Rows from block 7 of a small image classifier, named by matrix and row number. Rows with one number belong to one neuron. Each number is 200 + 40 x the weight over its row's rms, rounded and kept within 0 to 999. All counts start at 0.
After each neuron's rows are labels from the 100 images, of 14848, where the neuron reaches its highest value: "responds to" is what is common among them; "lies over" is the class under the peak. Only what is clearly more common there than usual is listed. The data: rendered scenes of toy objects such as cars, trees, mugs and chairs. In brackets: how many of the 100.
# fc1: MLP up (model.blocks.7.mlp.fc1.weight, 768x256), inputs 128-255
# fc2: MLP down (model.blocks.7.mlp.fc2.weight, 256x768, transposed), outputs 128-255

fc1.627,182,244,242,207,215,201,96,246,183,210,203,206,171,199,150,241,230,205,176,175,165,193,247,211,265,199,211,213,181,232,254,211,136,308,209,212,164,252,203,207,190,168,229,242,81,137,199,231,158,205,100,152,183,200,203,175,166,212,160,193,232,184,199,206,198,298,247,204,205,232,171,179,264,154,198,210,191,175,191,212,185,165,62,238,188,202,145,184,244,168,203,209,150,189,215,150,182,216,200,100,191,251,206,219,191,247,226,281,209,270,227,174,162,195,206,158,237,130,243,223,179,170,200,205,187,191,187,212
fc2.627,191,225,188,243,231,199,168,229,209,208,247,161,172,156,262,189,160,199,187,204,129,181,131,122,217,204,192,189,209,227,201,238,271,227,226,169,220,228,219,319,234,193,198,203,239,254,254,117,155,235,168,239,171,272,188,178,165,148,232,238,201,210,213,233,177,199,215,167,185,134,239,177,122,222,194,215,185,212,192,230,270,194,213,203,186,224,205,206,223,168,191,183,199,150,221,147,148,209,209,144,204,200,201,123,169,304,223,287,186,172,221,198,166,232,205,179,231,216,205,214,204,202,282,161,165,202,183,201
responds to: yellow object (43); dumbbell (41); largest object: dumbbell (34); its colour: yellow (30)
lies over: dumbbell (39)

fc1.449,196,236,201,168,201,269,201,277,127,160,140,188,166,191,224,273,288,132,257,176,135,210,190,262,190,189,190,197,263,213,204,162,172,223,199,216,212,203,201,199,201,196,196,208,163,192,154,158,223,193,220,202,129,163,221,211,211,197,185,151,242,188,146,181,208,204,266,199,212,163,205,242,198,177,285,152,189,221,177,181,231,197,189,199,208,166,174,232,171,280,214,223,165,180,221,209,178,227,256,204,191,265,260,199,249,222,213,248,188,215,258,107,224,176,196,245,184,187,232,216,205,177,231,166,181,180,196,132
fc2.449,181,200,88,153,206,206,249,194,187,193,152,199,143,241,208,198,233,201,200,160,129,247,220,271,164,320,176,178,259,209,215,235,202,199,191,176,297,133,198,106,248,198,262,186,189,156,176,175,188,153,200,176,218,188,254,204,218,223,261,217,250,194,131,192,119,192,113,127,184,208,213,193,246,231,217,169,195,142,186,192,219,217,205,260,232,201,196,138,187,223,180,192,192,190,175,159,167,207,239,217,202,221,283,201,227,150,180,218,248,131,221,287,229,173,193,167,165,198,206,191,187,283,142,206,190,236,200,109
responds to: pine (85); largest object: pine (77)
lies over: pine (85)

fc1.220,189,222,211,218,237,195,160,302,207,182,192,156,243,231,219,235,271,153,303,226,223,218,230,235,201,179,193,203,235,181,178,241,285,203,198,147,161,241,207,101,172,207,212,173,203,224,223,199,180,218,146,160,212,224,109,172,228,207,227,189,253,193,185,174,263,231,204,244,298,131,129,241,202,114,235,185,274,198,183,189,148,176,194,175,200,200,168,269,223,195,299,167,247,125,241,304,122,327,218,166,234,195,241,168,163,225,180,219,218,191,205,194,155,237,190,144,200,127,158,236,187,209,252,222,191,210,184,176
fc2.220,205,103,169,198,211,140,263,201,153,205,111,220,167,256,210,275,245,221,235,164,209,189,168,287,210,203,170,249,218,200,235,241,195,230,311,181,230,238,156,157,186,163,249,195,190,178,228,197,174,157,192,271,196,185,190,193,251,248,325,164,245,207,96,185,221,230,146,197,217,189,212,214,238,193,242,190,197,197,157,206,200,183,214,217,231,292,187,183,205,237,169,126,215,288,108,207,199,186,195,156,266,283,229,165,198,214,190,228,176,184,165,238,190,225,146,152,167,205,180,191,197,118,262,235,168,204,139,232
responds to: pine (69); largest object: pine (58); tree (28)
lies over: pine (29)

fc1.71,167,176,198,195,184,194,156,287,144,242,104,234,187,220,172,254,183,230,198,198,313,188,238,172,209,242,223,249,231,202,200,166,166,166,192,186,197,213,188,196,190,132,214,210,208,198,129,221,182,277,168,228,207,192,208,160,253,229,214,115,221,132,164,272,171,228,304,259,202,196,197,267,199,205,164,209,169,273,237,190,204,213,195,200,198,192,189,241,236,240,111,166,128,191,185,200,188,213,200,115,201,173,229,168,207,178,200,188,204,270,209,185,297,242,232,155,166,197,138,176,202,174,195,252,271,254,201,191
fc2.71,305,173,177,228,141,232,199,223,140,142,91,147,202,172,210,178,159,213,126,165,108,223,204,177,166,294,193,163,208,218,163,232,228,218,305,130,221,168,169,219,175,179,177,187,181,248,208,223,230,205,231,247,208,157,299,139,172,160,214,216,201,292,191,276,210,240,207,187,199,255,212,268,234,200,231,204,205,206,193,112,197,199,188,233,141,90,274,174,156,124,197,172,236,182,245,150,98,191,193,201,232,163,226,216,206,217,227,176,277,148,237,204,219,258,190,130,199,191,215,179,239,245,159,181,215,261,205,199
responds to: duck (41); largest object: duck (31)
lies over: duck (36)

fc1.626,189,221,225,223,273,296,162,251,202,276,122,188,198,182,143,255,237,241,201,190,205,179,227,132,205,208,216,189,241,216,253,192,164,138,209,248,171,216,271,198,205,227,148,190,202,245,107,241,199,169,159,227,271,197,205,135,199,220,214,237,200,157,168,176,201,197,197,193,229,150,184,200,149,166,95,160,188,282,202,287,222,102,162,191,196,249,151,220,183,206,216,315,193,203,256,196,158,142,218,199,204,263,311,311,197,188,150,183,194,224,203,205,227,193,243,204,196,219,212,199,220,214,248,232,203,212,173,202
fc2.626,250,156,190,156,194,281,271,126,301,191,129,182,207,221,184,240,235,214,208,197,221,200,239,203,190,183,184,183,204,196,255,200,203,199,261,216,198,231,203,224,204,195,209,147,162,189,206,191,170,76,169,267,145,122,254,141,232,161,226,179,204,206,200,241,289,255,186,151,285,270,223,159,196,193,189,220,256,193,226,184,154,170,163,204,183,193,245,123,270,207,180,127,202,234,274,220,177,249,181,245,201,224,175,193,203,312,175,207,177,136,200,193,196,180,182,217,194,172,283,241,231,236,179,203,190,169,167,217
responds to: pine (31); largest object: pine (28)
lies over: pine (28)

fc1.546,193,201,145,178,206,281,217,202,194,186,174,194,277,248,158,255,196,195,193,152,192,232,227,139,163,179,95,205,266,209,243,188,256,155,238,198,164,167,246,171,224,200,200,239,210,225,200,199,146,199,96,183,102,118,250,187,194,190,208,172,237,161,193,285,208,245,185,145,218,130,200,187,173,192,220,193,218,231,228,259,193,164,203,249,223,208,183,183,254,117,251,200,191,252,203,249,157,190,179,147,131,196,169,204,177,204,170,217,174,248,188,168,207,182,223,171,195,228,189,168,240,241,220,273,217,165,208,199
fc2.546,203,217,242,217,211,193,223,146,190,268,220,174,264,230,238,233,246,174,215,194,296,201,191,252,229,142,141,188,198,193,156,226,197,187,154,217,206,211,185,213,197,206,172,156,201,113,173,163,220,171,184,99,240,201,200,194,253,276,215,279,200,172,198,190,230,131,198,220,177,210,229,207,185,197,202,181,201,281,165,241,204,213,205,247,202,226,195,179,230,337,165,174,197,183,188,216,186,194,168,183,246,186,263,241,199,154,65,186,181,164,205,248,196,196,163,244,186,108,207,202,181,179,192,167,195,130,228,180
responds to: teapot (51); largest object: teapot (43)
lies over: teapot (51)

fc1.328,215,208,238,177,185,198,140,299,148,153,229,187,249,290,184,229,247,164,201,166,192,191,211,140,231,201,227,265,255,208,200,265,247,130,232,179,140,200,306,195,164,185,199,194,260,198,172,183,193,224,156,170,166,213,128,197,218,223,204,127,225,175,168,185,163,168,202,284,203,127,200,200,203,198,268,229,165,252,203,172,218,193,207,213,204,229,196,211,161,269,353,129,235,216,208,191,119,190,228,168,200,289,214,202,154,185,146,211,157,215,202,177,205,238,249,197,178,217,200,160,252,121,210,228,203,245,191,223
fc2.328,271,160,182,171,175,196,304,141,201,260,127,229,107,235,149,254,149,199,211,200,199,148,200,216,182,285,212,211,203,200,232,258,217,247,169,185,194,241,158,246,190,126,192,212,219,156,194,300,229,133,200,348,204,184,194,208,197,216,280,192,175,140,151,184,200,175,221,218,198,292,270,141,145,199,168,173,197,188,202,216,227,209,215,205,255,205,180,161,214,189,197,185,207,205,161,216,252,209,191,228,207,162,115,138,172,205,197,180,133,150,255,231,202,253,193,199,172,218,259,225,161,117,200,119,273,243,200,196
responds to: pine (86); largest object: pine (77)
lies over: pine (28)

fc1.163,187,235,226,153,285,241,110,251,297,271,198,220,213,300,212,227,200,266,190,119,287,192,249,203,200,74,92,217,160,198,215,167,206,193,225,244,212,236,229,230,191,184,204,278,228,138,137,158,195,186,156,329,154,179,202,190,206,212,163,201,184,205,171,204,307,196,200,162,232,210,170,283,199,123,210,227,247,213,165,214,211,243,174,205,173,186,162,203,229,156,211,178,221,126,267,152,191,174,138,109,237,179,206,196,162,192,134,184,302,207,247,105,197,206,242,154,235,138,218,169,155,199,265,199,214,186,317,232
fc2.163,203,156,256,201,208,68,199,199,130,171,266,269,253,227,249,173,159,176,98,215,287,249,212,190,204,179,224,205,203,233,221,159,172,158,216,206,155,171,326,140,196,189,201,198,228,159,202,161,163,242,255,112,134,272,183,204,170,158,167,260,182,212,233,141,200,200,197,183,170,205,182,237,220,262,277,181,189,221,222,142,186,203,214,209,215,168,201,209,161,210,204,176,197,210,199,141,163,157,183,181,195,187,201,164,168,203,166,190,200,201,150,226,231,197,216,191,208,172,206,197,173,193,186,249,151,147,141,220
responds to: bottle (35); largest object: bottle (29)
lies over: bottle (33)

fc1.96,205,200,254,212,201,208,164,198,196,218,194,187,219,237,184,233,204,203,149,182,201,182,238,152,208,178,139,232,212,222,243,199,211,166,298,196,203,208,241,244,195,171,209,183,211,239,200,192,114,202,130,200,133,84,200,144,251,212,257,196,199,188,189,214,177,253,192,196,265,208,209,217,140,180,224,178,214,224,243,231,179,202,159,204,197,93,177,210,183,174,145,177,213,197,185,226,226,201,176,152,229,214,269,212,244,144,192,104,204,245,203,210,202,193,209,187,201,163,221,168,177,195,186,224,200,267,194,197
fc2.96,282,188,244,201,179,235,178,235,162,200,132,195,124,173,233,169,196,189,164,261,203,176,203,217,200,222,203,225,179,206,203,278,197,184,192,142,172,221,199,258,208,202,195,158,183,201,137,243,197,175,201,301,229,220,171,173,192,191,211,202,162,183,283,225,245,210,198,235,219,210,218,171,198,223,169,245,175,163,304,213,223,207,195,240,196,212,214,122,185,189,215,181,267,335,187,184,196,205,165,269,232,189,202,196,177,220,251,233,100,175,204,172,197,141,193,206,212,224,241,171,288,209,196,200,208,200,192,224
responds to: duck (37); largest object: duck (29)
lies over: duck (33)

fc1.244,255,175,202,195,207,284,227,192,214,192,147,189,220,230,159,195,207,181,199,172,225,215,285,229,201,158,186,270,234,201,132,199,228,198,255,198,200,242,203,175,236,231,203,112,224,214,200,157,227,196,166,265,115,107,249,215,220,247,105,185,200,197,204,221,229,174,196,186,218,198,109,196,123,216,77,193,240,123,214,200,266,140,175,205,237,204,209,224,175,198,209,296,152,219,187,146,169,214,224,139,185,227,197,161,195,201,187,158,106,186,160,214,298,94,198,207,167,190,200,133,143,154,189,223,238,204,320,209
fc2.244,206,229,217,179,163,196,210,147,170,196,216,208,223,161,200,211,169,155,240,197,153,190,142,162,204,221,185,210,202,256,142,282,220,235,206,207,195,146,201,175,150,248,202,227,167,158,276,151,240,188,239,234,202,233,185,203,231,247,199,159,185,201,202,194,193,160,205,185,216,266,189,225,86,203,177,188,207,202,98,206,194,215,267,212,189,199,213,188,181,219,160,265,194,179,192,188,252,206,187,255,148,160,206,227,249,200,226,210,139,220,160,245,231,183,201,146,203,169,137,96,239,233,220,241,200,140,223,213
responds to: bottle (43); largest object: bottle (36); mushroom (35); largest object: mushroom (32)
lies over: bottle (42); mushroom (34)

fc1.356,203,246,204,202,201,200,254,171,176,196,238,208,198,184,195,184,205,175,219,236,184,234,80,186,219,185,142,200,193,195,225,215,242,193,271,203,200,192,208,232,209,180,207,224,208,231,218,289,136,163,183,226,179,203,240,200,154,160,201,185,198,204,226,202,218,109,184,272,181,124,205,198,154,186,231,189,181,222,248,232,175,183,178,221,178,138,160,254,211,184,216,204,152,231,219,251,221,184,194,157,261,147,224,254,204,262,224,193,252,220,187,140,219,217,170,220,177,202,191,147,218,142,198,245,199,195,199,214
fc2.356,169,183,189,167,200,195,223,103,246,208,248,133,194,243,163,269,231,236,189,209,203,236,122,204,174,240,240,197,246,212,223,244,286,193,221,246,184,201,243,198,133,170,231,208,207,216,208,120,200,204,197,280,225,251,242,198,308,206,186,229,161,159,167,200,223,195,113,191,159,106,192,97,142,170,221,161,191,196,291,214,201,171,235,222,286,260,161,185,243,218,255,192,200,229,189,213,167,154,240,207,251,203,181,146,186,202,220,219,187,212,167,208,205,191,167,201,118,240,171,210,233,241,197,252,139,145,178,176
responds to: snowman (78); largest object: snowman (70)
lies over: snowman (73)

fc1.729,177,190,176,124,191,249,87,252,213,193,186,186,213,137,181,202,166,190,192,115,202,229,207,131,198,208,220,278,253,231,214,138,202,223,257,185,177,241,220,211,215,143,203,208,241,172,197,249,184,147,166,258,216,150,237,182,194,258,200,93,204,197,192,185,215,209,202,233,207,190,132,202,175,186,225,188,208,137,249,202,177,154,126,248,201,222,171,264,196,157,311,239,160,176,196,207,223,221,201,200,188,298,189,238,228,199,277,184,206,274,195,165,200,141,192,158,193,201,272,142,236,106,210,274,257,206,197,263
fc2.729,133,199,163,189,135,218,156,274,182,189,281,220,199,182,150,207,230,200,201,259,202,101,204,200,215,241,256,177,171,180,183,163,152,229,283,214,204,133,179,360,156,144,208,161,242,267,120,192,199,270,187,198,195,277,210,193,273,158,238,165,211,217,252,200,197,243,196,220,226,200,168,205,249,241,219,239,148,214,297,167,225,198,200,232,217,231,201,201,179,198,154,254,234,200,171,140,186,203,237,201,160,170,170,188,218,205,245,255,175,202,215,210,250,204,196,157,194,200,198,179,217,252,124,235,155,233,121,200
responds to: duck (36); largest object: duck (33); snowman (30); largest object: snowman (28)
lies over: snowman (29); duck (28)

fc1.550,174,158,222,212,189,188,79,213,205,182,229,180,227,194,273,136,263,153,133,98,141,172,209,221,168,160,183,179,173,211,183,156,211,237,290,151,235,200,221,185,222,186,196,233,241,203,207,199,185,169,216,211,188,202,167,231,199,154,191,166,196,184,210,176,302,213,235,241,169,143,249,202,191,81,181,196,257,212,174,225,197,173,229,207,197,152,189,211,187,199,190,183,243,236,276,235,275,210,154,209,213,173,153,283,203,252,239,193,108,221,206,120,211,207,210,276,212,204,216,244,192,173,222,201,207,141,282,323
fc2.550,226,143,197,195,210,225,258,242,210,178,198,266,200,202,200,282,172,216,262,194,215,158,195,167,206,212,184,200,173,223,193,195,161,236,136,180,206,117,203,214,192,110,178,207,226,163,188,246,195,143,283,184,210,196,208,264,166,171,215,177,260,191,234,158,211,195,195,218,185,252,153,213,215,303,178,193,144,181,149,207,186,159,162,215,292,262,137,190,143,126,180,237,220,266,184,220,214,188,169,210,117,185,203,187,166,201,187,193,185,142,222,233,233,243,180,294,138,226,248,181,194,174,202,142,227,194,117,186
responds to: light from behind the scene (53); arch (33); largest object: arch (28)
lies over: arch (28)

fc1.310,221,168,129,288,242,279,173,227,215,240,185,157,194,211,200,223,196,214,202,58,206,195,188,209,207,200,198,186,158,138,199,230,211,199,186,228,198,243,243,187,233,137,194,188,204,113,148,205,212,201,167,288,243,221,186,166,129,200,195,242,198,187,156,173,215,223,216,198,177,238,216,203,201,172,204,235,195,134,222,239,178,158,148,238,160,209,142,193,223,171,207,131,186,197,203,159,212,197,213,189,149,239,194,233,159,190,200,227,167,202,293,280,161,190,185,160,197,226,160,224,303,198,158,115,214,151,231,186
fc2.310,287,215,250,188,198,80,206,167,241,196,197,237,191,227,204,312,271,201,297,237,225,308,198,200,201,223,196,251,235,212,194,198,197,204,210,195,132,255,199,209,120,274,218,214,146,202,181,164,230,213,221,154,237,227,188,198,200,193,250,196,220,142,204,194,187,181,128,228,203,182,214,206,132,227,176,216,185,159,229,205,192,200,236,123,216,210,128,177,165,194,199,129,262,193,124,175,168,203,177,209,211,228,190,205,110,127,130,149,157,237,203,229,203,243,195,217,202,161,175,162,164,234,216,200,200,147,206,205
responds to: yellow object (43); dog (40); its colour: yellow (28); largest object: dog (25)
lies over: dog (36)

fc1.676,209,239,190,165,232,269,201,193,223,266,194,175,222,203,275,205,200,118,224,101,263,245,129,165,205,130,117,195,210,156,231,192,203,229,247,200,217,193,186,203,173,148,203,203,194,185,185,194,148,214,198,156,189,144,82,212,178,166,111,180,199,183,200,185,203,197,199,191,125,212,208,136,188,172,218,260,223,194,196,185,227,203,181,186,166,198,101,203,137,137,197,180,201,207,201,186,244,237,228,182,180,206,208,232,160,229,216,211,143,270,237,174,188,75,193,263,167,210,234,181,219,173,225,239,204,204,222,243
fc2.676,209,193,179,203,193,220,283,189,215,192,200,190,257,271,174,163,169,161,304,263,225,209,170,198,173,180,194,200,201,272,186,176,237,186,204,216,197,201,231,173,148,200,220,141,236,149,215,198,213,197,221,160,98,195,219,224,211,178,192,201,213,143,245,199,231,200,211,259,205,195,208,253,179,201,202,195,204,104,198,180,173,204,199,152,254,191,196,184,182,223,151,225,197,293,169,241,230,213,112,220,250,177,127,193,197,219,149,241,140,192,168,240,223,129,134,278,132,136,150,220,217,250,215,192,182,168,88,106
responds to: teapot (37); largest object: teapot (26)
lies over: teapot (25)

fc1.146,187,205,188,205,208,261,242,169,192,221,182,192,153,179,172,270,221,218,208,109,181,214,175,197,193,210,201,173,222,173,223,190,191,180,173,213,203,329,187,234,144,145,226,200,217,188,181,150,220,202,121,174,138,193,223,198,199,237,102,122,251,212,164,129,286,175,264,180,124,202,194,214,167,196,241,193,212,158,204,196,187,205,185,200,229,179,199,268,254,278,186,268,139,193,147,171,161,200,254,194,184,307,309,220,263,206,154,211,196,232,204,193,279,175,152,185,153,296,184,189,229,166,182,161,198,221,191,128
fc2.146,201,193,152,139,158,213,258,104,228,172,200,190,226,109,176,195,212,189,195,175,111,191,194,199,139,221,216,152,195,229,230,185,206,147,202,196,290,158,186,256,140,210,212,192,205,258,141,75,225,132,204,225,100,177,196,219,187,255,152,104,244,185,164,200,222,161,202,140,208,252,163,198,229,210,219,208,224,186,206,182,219,213,182,283,193,225,201,150,218,184,153,198,146,165,243,202,201,162,237,274,132,228,279,201,238,205,194,211,200,194,308,199,200,201,178,205,169,253,325,158,207,179,179,185,216,303,206,194
responds to: pine (47); largest object: pine (43); snowman (31); largest object: snowman (27)
lies over: pine (47); snowman (31)

fc1.544,164,201,204,213,262,186,184,151,241,200,305,207,232,188,189,198,218,238,239,156,186,209,207,196,224,190,193,191,233,176,232,225,198,134,192,213,154,286,208,162,175,190,170,200,223,182,233,208,229,217,158,252,179,126,199,189,177,153,192,172,197,204,157,207,236,228,193,161,217,214,69,226,105,179,195,158,222,187,170,178,142,71,131,226,241,188,213,234,200,209,210,238,200,144,208,225,157,243,177,224,204,243,94,243,225,175,212,146,150,269,212,217,197,189,199,203,237,186,185,181,175,85,194,219,200,175,194,244
fc2.544,170,141,240,205,183,229,237,236,182,193,161,213,233,90,246,160,220,212,248,235,277,203,205,184,202,270,207,215,209,167,131,218,207,200,193,208,224,198,203,201,162,193,108,181,199,201,146,246,280,196,219,160,156,202,192,192,202,136,181,136,172,250,221,188,245,194,212,197,145,233,164,157,186,221,190,196,230,195,163,254,208,177,210,236,267,228,203,216,158,181,230,271,284,199,236,224,212,169,188,215,126,215,118,226,175,221,154,246,163,225,199,95,123,185,182,281,213,258,308,216,286,202,188,184,192,88,167,194
responds to: bottle (56); light from behind the scene (56); largest object: bottle (45)
lies over: bottle (53)

fc1.39,188,206,216,219,239,206,189,212,200,230,213,241,220,220,213,191,273,195,232,159,203,177,207,178,215,164,158,278,279,174,286,229,195,209,243,202,187,220,112,134,168,194,195,202,126,243,197,244,214,185,115,261,214,203,185,180,188,191,143,207,256,130,220,126,271,179,198,191,267,154,133,204,206,198,244,180,228,195,168,212,173,213,139,244,216,168,238,213,213,217,222,146,250,169,320,249,170,186,156,120,192,252,201,243,78,228,200,91,187,242,191,186,157,226,217,190,243,156,204,180,249,197,228,202,184,230,284,274
fc2.39,144,306,239,208,220,150,200,124,159,180,235,228,176,276,243,203,209,201,166,186,200,214,169,205,176,244,169,167,207,185,218,293,216,195,172,183,204,199,191,200,263,202,216,273,199,150,146,255,153,204,190,233,211,236,180,203,244,276,187,211,188,222,234,214,197,228,204,153,224,188,212,197,128,144,251,194,276,193,188,183,192,232,242,126,207,83,220,232,240,214,183,90,189,182,240,99,207,242,193,177,204,211,315,159,222,111,210,188,234,228,169,129,198,215,200,104,203,195,191,138,213,231,212,269,186,236,264,176
responds to: robot (37); snowman (34); largest object: robot (31)
lies over: robot (32); snowman (26)

fc1.0,269,253,295,270,185,202,202,186,182,219,163,153,233,189,220,201,178,126,215,156,179,261,175,151,265,174,274,180,213,191,231,137,218,213,181,139,71,227,202,229,184,199,176,181,201,240,224,237,214,290,166,249,152,241,162,89,199,123,209,182,200,212,244,151,221,182,266,256,203,168,199,272,195,188,168,158,154,205,229,190,264,197,204,226,198,187,218,229,154,195,192,215,224,186,211,191,134,180,184,168,272,122,170,178,210,208,202,195,253,201,188,181,162,200,255,248,250,213,219,152,179,204,196,194,242,286,197,206
fc2.0,205,212,140,288,199,196,211,188,178,233,203,182,199,220,197,205,141,226,214,244,167,195,235,134,310,212,188,190,257,153,180,213,169,188,192,208,288,204,171,186,178,203,193,220,186,198,194,253,221,193,142,142,245,239,183,195,142,205,322,219,200,219,211,240,119,188,227,192,193,188,94,223,164,205,158,129,229,199,209,226,151,180,137,160,192,194,186,176,197,233,169,195,206,174,195,326,218,200,110,204,265,208,109,294,154,127,194,197,201,208,196,215,115,233,180,256,166,144,175,197,265,181,177,158,210,232,247,205
responds to: light from behind the scene (53); truck (41); purple object (40); largest object: truck (31)
lies over: truck (37)

fc1.573,200,188,177,237,228,265,186,272,213,197,186,211,261,142,167,178,193,200,336,143,197,150,194,201,208,157,160,186,185,103,203,245,179,230,218,210,179,206,176,209,215,195,187,191,190,161,168,270,211,179,180,236,222,207,218,195,101,190,229,184,251,234,260,174,201,229,202,271,255,229,119,152,204,179,202,239,254,218,158,221,177,180,70,192,179,239,219,212,225,194,194,191,218,185,301,214,221,177,143,160,194,216,209,241,203,203,172,174,267,211,216,189,180,243,157,136,214,198,240,134,218,211,210,223,187,214,193,163
fc2.573,243,191,226,228,168,182,203,205,179,190,200,188,217,186,237,237,169,165,285,202,76,162,104,128,241,250,195,236,232,233,210,212,217,289,220,284,212,168,319,198,100,183,251,219,196,223,202,65,188,248,205,198,165,315,168,214,158,216,213,222,217,212,206,197,137,161,241,174,199,212,195,276,101,194,237,170,138,200,171,151,229,196,222,210,140,159,183,206,156,243,194,235,195,80,203,185,181,211,219,179,212,205,191,204,225,169,209,216,149,227,180,199,187,209,181,207,178,149,133,122,237,209,205,147,183,263,164,225
responds to: bottle (32); rocket (27)
lies over: bottle (27)

fc1.23,196,197,214,189,231,153,221,212,244,187,205,179,194,215,216,231,186,231,201,199,224,165,171,188,152,201,225,147,278,194,271,167,185,153,197,211,201,283,259,222,248,192,186,202,211,227,86,255,179,139,185,201,236,179,239,200,215,225,146,176,198,182,164,183,279,174,184,335,239,144,190,189,184,183,228,192,241,198,261,198,266,198,181,154,206,142,227,275,219,186,133,204,88,199,152,203,255,138,202,166,202,301,186,234,202,166,176,200,145,205,183,232,282,205,189,91,238,180,210,218,131,87,227,235,196,230,218,214
fc2.23,177,163,247,146,204,162,202,146,168,222,205,213,205,212,222,236,198,240,200,214,221,192,170,143,200,198,173,196,252,213,164,277,194,216,183,232,110,205,167,256,159,206,163,219,178,297,201,189,169,226,195,205,201,124,196,197,238,218,198,200,186,117,210,201,183,168,207,225,171,155,197,231,66,207,198,238,212,263,204,199,174,182,136,281,216,222,139,162,205,276,256,199,236,223,195,248,149,219,191,229,177,200,218,187,207,189,184,143,128,273,163,149,196,194,227,206,108,214,196,160,279,211,214,176,211,274,252,263
responds to: snowman (33); largest object: snowman (28)
lies over: snowman (27)

fc1.452,119,160,186,203,199,208,172,204,192,200,81,219,232,218,214,202,126,198,235,209,303,209,189,125,174,121,185,285,195,269,214,148,159,210,172,229,113,224,209,145,191,153,199,153,231,194,197,272,183,197,225,194,207,159,234,211,185,199,176,236,214,89,208,222,194,223,194,185,223,216,228,154,242,240,148,236,214,198,276,207,220,124,195,242,158,209,201,215,209,203,204,220,179,228,198,234,227,191,197,156,210,237,202,202,192,217,190,208,218,227,236,197,198,225,209,231,196,176,238,220,121,177,178,193,250,141,191,253
fc2.452,126,201,163,215,216,228,275,147,175,219,199,222,256,217,221,184,271,130,249,197,205,255,268,238,205,186,247,227,210,246,203,157,159,162,196,211,229,208,176,223,206,324,220,232,198,224,203,187,205,195,241,137,193,240,198,199,234,250,200,208,198,166,161,204,197,215,189,191,201,224,208,203,181,218,278,127,202,213,213,204,159,232,209,129,122,211,192,166,241,253,119,187,114,232,151,201,199,185,183,254,197,116,165,207,206,158,197,192,234,224,206,176,207,222,201,284,133,141,216,220,202,213,214,195,164,255,151,142
responds to: teapot (30); largest object: teapot (28)
lies over: teapot (26)

fc1.35,159,174,281,203,189,150,140,213,134,181,196,201,171,253,182,275,150,234,150,150,148,177,160,166,213,212,153,194,211,198,193,152,197,203,202,196,171,215,190,216,204,178,156,222,171,225,155,266,166,192,205,201,248,138,172,199,262,291,146,141,187,203,169,255,181,225,221,206,237,226,219,199,102,130,158,240,264,244,166,214,241,180,225,209,185,181,150,253,201,151,122,177,210,169,209,215,211,150,156,215,233,166,206,235,244,194,235,189,167,279,291,170,210,280,164,99,283,228,146,220,220,193,202,278,235,171,195,133
fc2.35,177,137,205,129,261,186,215,217,121,193,158,231,172,190,217,186,162,288,195,182,197,180,162,237,279,146,197,229,194,214,258,172,184,212,209,228,192,206,156,242,166,218,237,195,189,219,229,204,145,225,192,251,167,197,215,148,170,158,204,279,153,232,104,157,192,191,212,211,207,183,174,246,166,181,251,185,266,139,168,170,150,192,197,253,193,191,242,202,272,222,196,189,230,206,181,190,192,201,173,202,219,243,251,184,207,206,264,180,203,160,144,211,198,221,251,194,179,194,183,132,197,214,241,200,265,196,167,274
responds to: duck (26)
lies over: duck (25)

fc1.481,206,270,282,254,217,281,192,213,200,188,218,193,191,106,222,192,299,143,245,148,186,176,210,195,311,202,259,239,201,146,207,223,285,177,171,218,129,197,232,257,202,192,199,136,136,146,188,201,152,162,160,180,176,193,191,148,130,150,172,184,212,183,322,207,214,195,238,214,168,214,158,171,175,178,206,164,192,164,173,281,198,81,120,162,211,131,155,238,144,136,234,197,229,151,287,165,131,293,216,177,209,242,227,253,164,215,192,196,240,189,228,198,215,182,182,262,210,127,246,193,203,151,185,168,199,217,236,219
fc2.481,146,191,243,192,136,141,166,190,198,195,220,197,153,300,202,163,201,217,194,224,170,286,168,232,96,226,233,177,202,218,203,181,227,232,234,186,248,209,235,231,257,198,203,248,219,219,227,116,258,149,243,248,168,286,182,229,219,218,149,220,170,170,175,138,249,178,113,171,206,160,235,136,196,170,204,133,189,164,167,188,241,228,242,230,255,213,175,251,247,199,172,189,178,196,200,232,147,209,154,178,202,126,202,140,267,188,257,151,139,191,249,201,219,205,288,238,229,187,197,234,190,212,225,251,192,223,210,169
responds to: pine (31); largest object: pine (28); barrel (27); largest object: barrel (25)
lies over: pine (28); barrel (25)